Weights of a small contrastive audio-text model: 22200 steps.
Rows from block 2 of the audio encoder, named by matrix and row number. Rows with one number belong to one attention dimension. Each number is 128 + 24 x the weight over its row's rms, rounded and kept within 0 to 255. All counts start at 0. Numbers have three digits each. After the name is the row's rms in percent of the matrix's.
# q: window attention query (encoder.blocks.2.attn.q.weight, 128x128), inputs 112-127
# k: window attention key (encoder.blocks.2.attn.k.weight, 128x128), inputs 112-127
q.0 119:148098087103146184133183094150156094113171102155
k.0 118:159143160078155153131096145142118126116121089138
q.1 098:151135120113107168151184107119100153098173121160
k.1 095:151135140063106150153115157120150120094110095160
q.2 099:117133105116084168103141141081176136099149144123
k.2 102:145117143111133146144141178144133126131106082113
q.3 108:149094131158136121108209108137133128144145097161
k.3 112:148130145092155116118126141135117125096135130160
q.4 100:104084136145116103115186130097163143108163116147
k.4 104:168117119125123158139128162138123136130100097153
q.5 103:131139137141159121123147139123128147133121084109
k.5 091:141097067138182095108103108144112103132171141130
q.6 102:173131117137125141142216109106149130120129105140
k.6 110:133128161082161136124084137103145131152085106134
q.7 097:123142129188149111139137146092151155135099129133
k.7 091:143106114147089133093120119148156115149114093094
q.8 113:131148146120111106111107144114120144138135124056
k.8 115:126133098157102161144155119124154110161165148113
q.9 135:143118106125114161133160094107186112124160119140
k.9 127:158132165086139146136125148106104124130092090141
q.10 142:110154156120123123132061129126104136108147165107
k.10 136:126123097166080119105157108145131135136151133089
q.11 121:098101148159132096098169135147126132125104075127
k.11 106:097118095162163101113121117160119073136149152138
q.12 108:133134132153157125137140120123117125170118160179
k.12 101:138136149106113128111137140125114133104108112117
q.13 108:114147138140107144130086142154082126114158141108
k.13 117:106120107164093137109153107164121125127165140121
q.14 101:093128138126155127160086145117093116131168146195
k.14 095:134121158153067127103161126129151186117105141107
q.15 100:133157098117186128142060137128082113168111121148
k.15 100:092126120138099141108143096131143140112166153111
q.16 104:140129161156107150145154138081124152132183104177
k.16 096:163086103146077118116103150166155149118171135086
q.17 094:136167112131146127143120136135064131190092111111
k.17 096:079096142115106142129111106115161136147149182137
q.18 103:091124141111090162073159113105160113069174136134
k.18 088:169141103127124167134147139153108132112141106135
q.19 087:129148132125133117152129155127091145131112082070
k.19 094:096104099134150111136108098136139116137153154139
q.20 102:087162137082133106176081135151123092129136147152
k.20 096:133117090179147101142148103133098143083139152119
q.21 107:166101100130161118155136131122106140131112115165
k.21 096:098109147093128115147082125146137177155091132181
q.22 113:124140152123086158128105140113108154103134087089
k.22 116:109136090153111122132155110159132115130177145124
q.23 102:109110137140172098131200145151163135166099096144
k.23 100:128101113126192114126077123109131109129143128108
q.24 098:152126120144113152112187112148161111132128100165
k.24 109:149138159090169118119135134103124133085113104141
q.25 092:138128136151141111099136119145148121114131150110
k.25 092:125122124189093119099092170155129102167090106077
q.26 106:135138158186118094122136141126099155154145128113
k.26 103:113120093166100099117117131155155112139153138102
q.27 105:140116111119147132167113128094101136159136120156
k.27 098:119096190112123131128115144089145158127098114104
q.28 118:113142122168127137117118132126098158131120127133
k.28 116:115109075183108109119159128170130112105178138131
q.29 092:186092119135119102082159119123148108142131152112
k.29 094:133125177105136145170100115105099156141125115162
q.30 116:101132159164122123121143141124087156144132119123
k.30 112:114135069166111110123152101151131099119164161132
q.31 116:154131112103133147157115106123125117155121138147
k.31 112:119147180082122170134147133085131140116098110149
q.32 104:132129122107115111157123097135131133167123095132
k.32 105:116154156139096116122094131143125143175100107109
q.33 089:107128096140158146161139082094158078087095115128
k.33 087:124161124148107125087146119174123142115097116130
q.34 098:082123122125159129148111111157125136089120088188
k.34 095:124122082133096180144109133098114127131105086107
q.35 119:093113172142112145126108176112104153152151155142
k.35 115:138106138082126155159126150102159133105168162129
q.36 092:134150119106072151135101146138128160119113120159
k.36 090:087154125134107165130098121131123139156105120104
q.37 111:128127134154120133131118176099090128144143176093
k.37 122:135112128111128127165148137116153103115178159124
q.38 086:120153130176198158144154102134105117117123114150
k.38 076:123111157125081122097104139124097157137124137146
q.39 102:123124153129111134137123190085118176107129145175
k.39 116:132104118109126150156148134103151105089149134126
q.40 110:183166158146138149099100137105096124152168140098
k.40 095:101135154121105090136116118176152147148147141079
q.41 105:107096144169115123123118130128131123103112171151
k.41 113:148096121108140128137145149112137142087160143134
q.42 090:137133130105141121092130133113127160116089134189
k.42 089:100085085102100162143146132150123119098115118123
q.43 117:141109156144098142087124123149113153125111100143
k.43 105:072096097127121153138100101157132100123138136113
q.44 100:144121106156120131137153143103135153117109143119
k.44 098:142105126127186116140141137107134110062154154157
q.45 088:153144087122098152124155105132125116134177128100
k.45 087:138178151174144101067117116167159130139099127096
q.46 092:134101109132125118139080167112109092134126163109
k.46 106:199122122131148141137137137137140128107149139128
q.47 085:122170123120129105087110089100130123153105096148
k.47 090:114158127152083119090151091137127148154115111108
q.48 088:126175147156146114116144148086112147144129141150
k.48 095:156095119147102105149112149113158122077153123095
q.49 099:139166102133162186167142130076127127113136132162
k.49 093:134152134152097057096119138109111149143132089131
q.50 093:105118130113154110132116098184143080123131139095
k.50 091:105142150127137133094136145155124138133135122136
q.51 110:129156116124105128125158097100165132104133103156
k.51 107:111132109148114118108129095125112135133100095122
q.52 128:109085112149103138126149118143128157071110129191
k.52 114:127100147132129136143127127076120119093100082116
q.53 096:150158076134157168131155128134144140089095117176
k.53 091:111135151136097148116139122109108138127111079134
q.54 094:136134151169098143099103156142143165163145143106
k.54 100:122126160107128147123124144106159136113152146123
q.55 113:116074135144135155150122139126089127115125145124
k.55 111:135104136100149127147128153100134107099147145143
q.56 094:112169118128102150118110119142156187123123120147
k.56 087:104132114120106142144119111085151126140111122117
q.57 117:159182132142124143146109162085140121157175164111
k.57 107:142146145136112083118130130126167155121138150097
q.58 084:113093118139102136116115147160138171113073123170
k.58 093:126071142095150143167162120080138121083144156157
q.59 131:110116109108124145128135095149170145094125093151
k.59 119:094165133152102117097108125131114164174079093128
q.60 097:157100104119130130134134133102143174100132120127
k.60 096:138162156159133135101152123127113150149095130116
q.61 105:188152116127161132120140115128123117150128122081
k.61 101:142139121145147116096142090163131114118088104129
q.62 104:099158115149093134140119161101130141100103116155
k.62 104:134083118142102125142142154103158167075124114132
q.63 109:108187096113089112147139132082156132102140116170
k.63 100:114125095169093122096110134142112186150081089129
q.64 084:127136102178101134122121129142128119199153111087
k.64 074:131182164156120101084081134145079112206114148122
q.65 089:127131124134113124114111126096094116101114125137
k.65 091:142112138119152167150120148097087124133053132147
q.66 095:119143119131123069111097134100135121163150145139
k.66 086:119145139112135086104131120167126181104114120115
q.67 081:121137124117111154159150146110147122126133133133
k.67 077:147136098118142177158094116122148159144191123072
q.68 086:134147141102133132067159120151162142104134123166
k.68 094:145096099150137133147176111136163136085134080131
q.69 082:133161155105083121136111112132122078159087118108
k.69 076:077107120113155167122175103149110134174110063129
q.70 088:138093156143136117135140076182111110127138114187
k.70 076:168116098129105110166102111126169112109177176108
q.71 071:110134156131109120109127125117113157107122125152
k.71 069:114165141137124112148083111129074111125160162127
q.72 081:158149131144159067126128137089150136188152140125
k.72 076:112149139146088092106080124156128136184143099093
q.73 079:194106132130120097115110114120147148169115142106
k.73 076:158094125179108102140133097141151136155165115126
q.74 089:179151141128131143143127111121150110127146084158
k.74 101:128101087161113105149160104137142119129138081088
q.75 085:075158116102110155138120135099154139121132139089
k.75 087:143077068123129128106166103134175147096128077126
q.76 079:128108115154127106146079158125103147149090133124
k.76 098:108166174122103124107089162107088094152089170139
q.77 085:156119130109117138096112118129117147122128103106
k.77 087:133119148124136126100121127125099099154153130158
q.78 097:125156118102073132118129108115164145066132146099
k.78 094:173093085118144128132145095151159145103143066144
q.79 071:135136121175154128164099154168127105124130130122
k.79 084:125118108143102097152088145095121135180109139128
q.80 097:112147145127150074089157129166100133117118110132
k.80 090:174084088152145139117188134126169154095100104158
q.81 077:172137124122127153082124143106128136149139145126
k.81 076:092108139125126143120101111181134119135108110135
q.82 098:133129096121129126128155135122165096129154149135
k.82 106:127107094118132128122171101148169156113147065115
q.83 097:079104162140122107152098168084091152138127151127
k.83 100:101160175124136117102090150121083135116096187136
q.84 082:085120121098106105081128131101103144104109123084
k.84 073:127120151132167164106135125123148116120103133146
q.85 081:140135128128131101133074109153129102175119121151
k.85 069:114095110156122108113142099130156130141088058105
q.86 078:128129071138132149105113149095151143112179125102
k.86 087:117106122126138119115169106177159122112154053132
q.87 082:130134113134137112177155139107173113113138113171
k.87 097:137109065131118133113173099154154149081137093121
q.88 084:120170122156130130099107138124115128151112122168
k.88 079:092135162120101098082102166153106122170087138100
q.89 081:138104133150156126116124151094127126150070088159
k.89 083:126113139122112109157114135120056111119101154155
q.90 061:178117104155126106164148161103137106117099118145
k.90 068:121135096151118141157125107111140140096137118100
q.91 100:152134131083130147160144118153147095083134118137
k.91 104:143104069159134115148186110122158130128152073129
q.92 088:145144149094115119093114103127134115177141144088
k.92 082:140124139128115114116138128134148144176092087120
q.93 090:144106164132095123112128129143160109116103138131
k.93 083:130115142112119149136087144152112115138155137092
q.94 103:110131125109142109103129149118137152103117110108
k.94 100:139099103180136140110178123095163166106110070160
q.95 090:116139121098148131127140097153174102132114100153
k.95 102:160082079152133117153161095157159137103168073113
q.96 121:132117146187092129110119148142093149113121138128
k.96 121:127160089129134141156110094107139100154125120133
q.97 098:095095121141133126115162094167164125116094092082
k.97 109:161100152130150114154140144127100149102130150136
q.98 107:138142142168140133112113152078115155157124149169
k.98 112:126166101117116158119114078122152109141126106124
q.99 120:096127097141146088111124103101172155105104120162
k.99 118:146093158146161119119157156140119174102097112127
q.100 114:142124120041152123168125114105139126131114138115
k.100 104:154108152117116120132110136133137127124110165096
q.101 094:150130137185079121146121142098086116140099143111
k.101 105:099141126122105149131108132109127113145127129160
q.102 099:167161135155148135126129127148085122134095112102
k.102 103:113135143145089125122121123124132101187134125131
q.103 108:128115128105100157108157120150132101104149108091
k.103 109:127118156128160148158134193143096113127134136147
q.104 102:139142178087151138123112125179118118153097115137
k.104 095:153144128123108126130149080136150108140130134104
q.105 098:122136071124116125103153088110150127073132112115
k.105 115:132103146116163117144143191138106121106114147163
q.106 087:119133143114168111133121127172089133146108121095
k.106 080:144121119139132136114095136131174097143125131109
q.107 093:119131138128188129109102119105096150113075122148
k.107 109:145139108136125159088117095137141091146132136117
q.108 095:157140101172109118099130161101069153147111119132
k.108 106:101138104126111125125127112127141086179145115139
q.109 102:171139172112146130118085132116076121174108110133
k.109 113:126151106107091136101144099112154106167139122106
q.110 095:185145106106140124121122114100103114146149137144
k.110 091:113176128115104148092118153144170139151160149154
q.111 109:146148141137118166141120164113129113143158151143
k.111 109:141148113086126167154121077118150109153118108118
q.112 092:126123100156129125065140104148152132094102123131
k.112 091:166107146143156137129154181148130136145126132143
q.113 116:098135099096132129116169119139187127095135125140
k.113 115:143088155135162117158140162135107162108112141137
q.114 091:128113123082125138130144132150180112125110113136
k.114 109:131103170126143097125148159151119190126136129153
q.115 108:086104116130119121097181110126164105109119131127
k.115 117:153101149118140112137149182138110147118110126170
q.116 101:096119107100089159160181143165144119130148123104
k.116 109:141089145123134099157128170147099131122132140133
q.117 107:148129105124090175140153132117136117130173150108
k.117 101:146117124136128155141122132125102115123114153149
q.118 087:101115110162114126108150118165130137122102109132
k.118 079:152148132123156095159154125134151134114142105143
q.119 123:141148105060130121120134090123148116124102128113
k.119 122:134101162121120121126132165129122157121130136125
q.120 083:104114133082169086153112156130107161176106117159
k.120 079:154156157162099141140172114137155142107136110102
q.121 113:153159157149091142110119131146063152132109147131
k.121 121:141168089126118154128111106110145072166111131139
q.122 115:169146167148127149117090149117091147125133152123
k.122 118:128172105120116136138123100114134077153116132144
q.123 104:155145179157124133112119139123083134115122163093
k.123 116:143160104136111154112113107111160080156099117133
q.124 097:126123165130134115122116096178107142136095098121
k.124 100:104136095137096117103135100092139113143146145114
q.125 113:144133093114110147116157128084175147119178137162
k.125 122:135109155132160134132134153150101173106122132153
q.126 093:166125122084062165172146143107144112095184113106
k.126 082:108122118076153128132087107101099095096113163167
q.127 109:108124162150161105139121145138087154153099137113
k.127 115:131150117128118130131115086136146105150140119118